config = dict(
    model='text-conditioned image diffusion model',
    tokenizer='word',
    text_encoder_activation='gelu',
    mlp_ratio=3,
    qk_norm=False,
    layers=6,
    width=128,
    init='torch_default',
    optimizer='muon',
    momentum=0.9,
    ema_decay=0.99,
    max_steps=12600,
    warmup_steps=250,
)
Rows from block 2 of the denoiser of a small text-conditioned image diffusion model, named by matrix and row number. Rows with one number belong to one neuron. Each number is 500 + 25 x the weight over its row's rms, rounded and kept within 0 to 999. All counts start at 0. Numbers have three digits each.
After each neuron's rows are labels from the 100 images, of 14848 (inputs lightly noised), where the neuron reaches its highest value: "responds to" is what is common among them. Only what is clearly more common there than usual is listed. The data: simulated grey scan slices of phantoms with and without marks.
# fc1: MLP up (model.blocks.2.mlp.fc1.weight, 384x128), inputs 0-127
# fc2: MLP down (model.blocks.2.mlp.fc2.weight, 128x384, transposed), outputs 0-127

fc1.101:465486483477480528512515459475526512490460468512515492508521516503513504489465538490504452522471518522513477508527560517509511465488510541473478529496514510526496545488529464487525502534540449447460544504475528525495510525489488495463462485481498476501478504516507489499456459481509490468455487512490493521495488529479428524503486544503467539517464546503506483497490480504500507500526
fc2.101:521523526497474502500485521548480476503527506492506518475462501502499470513532450484504514506524492482508470487518477477485463486470524477528487500506488430511513525479468528490448488461523489485477490467492510493545507486479524474523528504521514508534515442523487496473558498534502512460541526474505502533490475454480527477529463468540524501424511489499483512506517516490474489464505
responds to: chest

fc1.314:514469483509485477510516524520502511495520553520526476469496576474484478510492490506494475504484456470499478493516530495492528508479485528474514558473473471516523523497491477517526472497519517477510480494493476492501505498478524475489474533536501487524463467503477511521504511535509542502500520484511516498504511556499481510506528512507468488525504382451507515511497476436507514481482
fc2.314:503497538548504530493522484502510482497495512488510504443487519533479445485473531490490507519499482491504460531489496517495479509497472531506492514510492461517494457513519497502439520464486503479494531443510475494458432501493521515502498547506537518529495512535506478542558477528518495490510530469502517476509482476469525511488456514471504547513518438532484484493473492521451485492510
responds to: chest; bright spot

fc1.188:511507460437475496508489515492517478546495493495493483476506456506529503471493468477488493462492494513487499508484510484493478532479482538532514434492487470467471528489496485483484466498477522461480490489492485472476486455481530483488468541546492459497481538547512461486466512481485491519479490504525471512484526525493499493568510530513519487485451473456468505485526475456513522469528
fc2.188:524474527563535489458489506517481496438529507493526510462515551484464523506477522491489492490557526473527465508494466501486494463458482489502524523526517529487471492497508516498507471529497469510494472494499481520499542558525478545489481464450491532515473492468511529523519525500496534476514487514475508490529461501500503495462491461466503536479495513526511515485512505511471550538482
responds to: belly; low contrast

fc1.85:482480501517507463516510495446505477520476531473476453482531479493518511496461492495515502499486532492500527466465508450517492526529478495493542525479540498498512501473462467464475461512474485474508476450491532502492470539490495498491535464465508473518471479502470473507436510520522490489510483487514537496512479468469510516478453478477476496508546477545447482455517465518491511481486
fc2.85:503514531469485517488515465525458514496475476549532510560496474474467505476483501509457498550492468479494495489533520503471482516526494530469469466474464489476472480515500519489525509506512520517498505519517505491478513484502467477479517530509426498499561512462512482482519485453486488521513482485470501514484479480475531515450477517512576529463468509502505467521503521498488466502533
responds to: chest

fc1.28:485479476537487500529480506483522453511507519475500504487472456501458513530523482473495465542460444481509456518487488493468504507482460509528480499469477512482464468500509531495482481496522513483490469491494465503476499509464517501490471502504499534491501510533514483468514438465525518494477540481490443506501535467539556509528544504515467517552471507464491492480521462471513487485474
fc2.28:482517488432522505499461455491509520498481521503506466512521541500535501528479514505525509489537521507516504540512536494482511490522500489512495549490545527497521520482491467497513488551517505494504523519510507488550500514513509484488584484463507497473500483487490535473536546524448512484552452512476542470512493486493470545484497493535536514460524500537514506493489512491533502517466
responds to: belly

fc1.288:511482485468493515489520498511478495472489502550500467531519490436518451506480527489484499482496443534491518470495479466503455498498513477515493489484488492505501520504473464435495494503494492459448480524504526512538467477459504500518503462495514475473483480513480491509484520545514462443516487543530543503510524484488445520540485490521509527503483494493485546492521502525470454465483
fc2.288:489532516512511557496487488494506493511521542438536492464501541526542526519523476515504469506535518462509517512478555530501524533470490492513489512492543520484522478511511531557503506450514461521544498474489444504465499482523514491506508512483517508505481457490448519526502455464501513504497545473502523489492486518490519467504488515529506499517515476496536472537504521493458528491537
responds to: chest; bright spot

fc1.211:542538503504471485507494495485517521478445483513496457482485461517527540505479541477513460505461510536490506517495494487496520535499520462517520500465516500449508505553504496471508508492483531456499497519453482514491535513584455482485500466501496514516506528513521511482494492472476514490484512464483506481487471489530481549501499500499459522483523480446507493481456506438480493523517
fc2.211:485463514475517492510520506495524467496556499519504549488501538472520515519490494468502544530496475462499509517492493500578483482491494580485483488476494485566510473492523453493484478501544478543511520447519499513497485495466507518512518525529499512494500522472431469514508499507544493506511523491504506469514478537528473491474522480495465551519494537513486497507485474501493505520514
responds to: head

fc1.338:496525494489430476523519491499531453520540505533478478514481461498501513498498487464503528490512456468486475560538506486464485519511544487493475476525537458503503519490511543481479492564495464522544496517511477465496520485469513464511524464481501529495495523489476520525498493515516484463526482489469572507529542486534502519507528491488497504517472475483493477508506527470506480471483
fc2.338:521488496469528507487516475479461495479435533480462496486513542503525506502458544506516481498514528524543526451522512504542527491505469487522522495521485475484493469452495479536503474461540503487475456465508517519488520541501514531499516517527520469518544470509493482503505495471477536496453486507512471492479460553528489496472501545504517494476487546528541515501512461507490485520511
responds to: belly

fc1.170:468524471524479471499528470476483491453498480520477497480492518545486498494484493482496514483501482485491502479476495507516485521492503466518465448487482479477539462471518512542488490474555476462464497485512488460502492437435477495448524513485470507476495520432528475512502498544472528497517466512474500492479515482505540502485504495484514492472502479524527512539489476459515445480517
fc2.170:493480499476473549486513458502515495542492460509434497502532515527495427480521505485468493523522474496461532483507467481492525487517552489490451529501481508499494487501504535483508522464491490500456517504510501528495523475525476482535466498514491515549499501488479528486521462480480533507466528506491507487487506475472464449451485520495548536512504535467516490490487519491470445509502
responds to: belly

fc1.150:527499526465499469498498467478449522482515505476529481487503461532480530471507469474510486448525466521505524505497525487507505515501469493528486484480497458497514487466522460504485508493546489457490495480519496497497482474504417520489534463514469539539503534491482452529523492466523520513495478524485506525503520492550532537490506489497519510451488490518528482542478530472450479479475
fc2.150:478499514518481535490475541519503519522542473496516478517547510482500484507499546497483507529480486513484484493488485462507486505516491523520502509531534469478457508511480472514481443530489520523534506526479504535525506509547505518488469502495488462528495480494511539525469458457487511465567518461473500485487509494483469451527466521530452504540539523490471502464509471499559512507495
responds to: belly

fc1.276:522473491505489501493501463506506525523508489493506516552500483533495456507561468459532536533494517460509494516501494533495542467520520514479486498487516481471552496506501520496503477500505506478507484535506505537474478507499468524522535490529492488551500514499461468498512460511476498502536453495472519465501472526470513587488468503479527529486543513490486543499437477513503473495490
fc2.276:477525489528476463505531539507510499473473533529492488496523530458495519526465535533506482483494458518462512488511497453476471506542513482507520527481497499495470505490497489488479522493482522525504526502473504470497528510484521508491480479486486532495487553454549464508460539469516534515450528476522476502478493475526499489495478464485516473497458473573519522501565536493517505505528
responds to: chest

fc1.187:459500486516443458486497502488501485514494468474530522510527462526538488470473503477458481508517500499507474505513524483506468542525509535505483483516546482500480520464505502509504506504468522543520494487517480494555534451506461427510490502517517491501493530486517519547530463502459527494485512479511519494461462497430500522526470520486514504494531537502489534530519498536515475523521
fc2.187:512510529486530536477470471506503519482529502563483476549506499532493496526536492514542514504479525541523563511489484522538536473522533491494468542517462529517561505504520523497511465488536521464501526523513535522479449551531513560494500502490496517481522479489509532497486505503548489496513498498471500499492514532504515492482523492526486515509484469498504508505538498480523561504488
responds to: belly

fc1.346:480516488488494540492489530471490490464530517520492513470529533513532456508527448445492473492498526451492521487505502506528523523518494496526515501478423480491509501490512495516456446555513504512503500491539520529507479475515472509501482530519531525533473511502498526489490506487463467492472498503539520533511475505492517546551524495512501533494476473481514472509516487449519556460515
fc2.346:491490565460516484535516463507547499530483454488513536533464484527476520515509519556520520485491491506511490525514522440517520522488517508518505474488560489515483500500516529556548538461516480497507529499469499521477490501515506475508485490506513458476535500540560463535482528512543515531506490517479486486524501473497493484506502486489493484490503545513498552494513514501487460521518
responds to: belly

fc1.136:517482512532498488529472466516485483475489515520506506492526521502483506516515506543509478470495502484506495507499495460486449515543504533489478575472477483494515502530529466544472495507495545510524530473479514486501449476482515543521536560522535513428494518513522500521535504507527527503499491459477507461525504532510499511465535494531526536503520464492522512499503494457487537468487
fc2.136:509466459542518527502509523531532507508472503509532509531494452507496476503542514475509514491514549483513513461487495493506537529543495481472479441517498477469516543475493489512493495475499530530501464503507499544492495501511499489487510501504499482525522543448484459495501501469480533503522492533510473565513497569480545461529536498462523498486506547516504512542529494497488467494519
responds to: head

fc1.122:480481477481499496509521493588528489489461539487506518501514495497484497543513492511497500499508505514520501497545512475511522548513452461480493553493539496485536475524490512502508467468494457458481490451466499563503490516472502501462533561480501499477464503502516515466509473509511522515485488492440502505521490461498469476504426490508518524536521489482501506512503482489506479485486
fc2.122:518531496490519505534505495455477457535497479469502449436471496470477526453466507523465448506492482490506484506522478493493494446442539517490517464473460483529505521485542505472539485523537527513484486504493481441500503467518471515516522498469518515515536503483488495540479492502515498509501498547521476492494512512504554497518548501513489504486467508483484542462488510504512483512525
responds to: head

fc1.347:499495493532534522428502486505505544495492475493503493488493513468470526492521487504538517491457513479478497519506504470520545478522451455480491532488524486485531531491520462507494528458494512502488487527465484485468528521512507460459499496460437477502516489495521540499531473525499488483497483488539437492464503484503497576550495512519499513517476500482498501510494534520541502512469
fc2.347:522492530482470487463498506478497508520489509499503491528493519499499502519514567480504449502496493539522486526490481455448492521461509510495557485503492474487482485510501472482477491494456536449482496535502499488513573501473452523511495508481464521496515479483514471500516495481473516449498509474449448478515527522549519495457499461478495498487525548508511446521520506511525479489500
responds to: chest

fc1.42:487492465457498524518472444474515505472506438486508470478497477483494520441504477497442476452502515547517522456495500480476505490527465479484499526489484471519462513478522533511547506533491501475484472528487558474505501526496470482482523489469500461489476501507488471487483538498491516489504481495480488476475488472484492514504483496473463475491465502451444526508504481488492559506496
fc2.42:477467513481507457464462480503468458524474521467500502488500549473491462495513503469547470521472470494457477523486545522518498498502499489501485499530534516482549534521511490502466495525504445475533467493472501495526496467488539499508527541513496552533549519514519505511504452493531499511503495447514476501505447481475489535480496532509510534494516507507505492503489456474506490491449
responds to: chest

fc1.357:542478541499473497465496522568508507465485543482492505548496455527475458476471512489493502513522478484477510509487489527492476540486471495526471490423468478476522451491487535485490499469500528481477460514491484519468495504499462496504515542470507505497499524524480465503506510488516503493521494492475528494525480547533487459506467501511490495478504472528544460449522466483514497471471
fc2.357:443494470451503522495506493451467477530508479507514469489483464502506482507502494490496484501538516484534515509539501477541504477549520476490507490531515500459493496454485458538518478526479451461487500475499527487550531527520510478524484496551516515489483450512470478485500498522528485500526503505539461481489469475445478503525475479498504494527507520468488458501514554510527521536485
responds to: head

fc1.22:532476496495501517453546460506515497489477534524474473475494498493489486480491483499486522513503482508470522449503506514496473490545505450465502509501490472457492523482482475520489476496459453543526501424458524463489518503480505505487514502467511492497506502490520456554570522500486514501459465517529524534508503506500506506512521488484515526437487455503510520540465513486484479475501
fc2.22:449539453498483447539462553479444446500469478495477505503508464502479483498517497503517487499480458521497531524493526480514511453497478514516504516494524524523471499525531548500520511512499532485482537519511507535488520492516493486524515483504496506484513474509501517459478446507507481462516516481481476482509487491483492492509514458522451506534476490511501515465504441584494493500485
responds to: chest

fc1.319:510494486514492513512502484481455465471508514477524468530519505506483476502503490508476466525512456497491496486500471450514481484475494479479472501521492482481490478477426535465499521504538550495419510482507474478480476505491493462483486540448447501490471457469534501495506460455501519479491465498450493482491478497493522482501469522524511463514466496514535530522508507530510493535520
fc2.319:481521498504505479463467514515485500523525498486471474502521485469537523484497517501510522500522493521508472492538511517470498508522506523516571477477488487503529501485557440503506470527483447505527517494470504468515463487469521500507542469521522473526498503507434483530486505518466473477523530532511551478532555521514527495530498514463465534500490475503471464501474487451490473481484
responds to: belly

fc1.46:493529506508504477504494509504497441477504494511481520468485474522497489513533549506459491533525467513451526488535505543500525531490563543502526561514501496501506528478503523512525487487544496475484536555476497533479506496457523459517499538497542481481483486539497510476502504525486479469462517511525527482470500537468517467521478498464476494511508464491550520486515491496494527495543
fc2.46:533497469492523524519510487529526535532499499461520473550504535482482461459497505534519496479470504523518530543507451478490486468487462476495491478481464479500540456524487456498510480518488483507518453518508496482507489529499447540513508489503480518536521498513545495561512494483518525509519495515497518501499491485493533511465550544525506537506505553524467491482466523482469501541494
responds to: belly; low contrast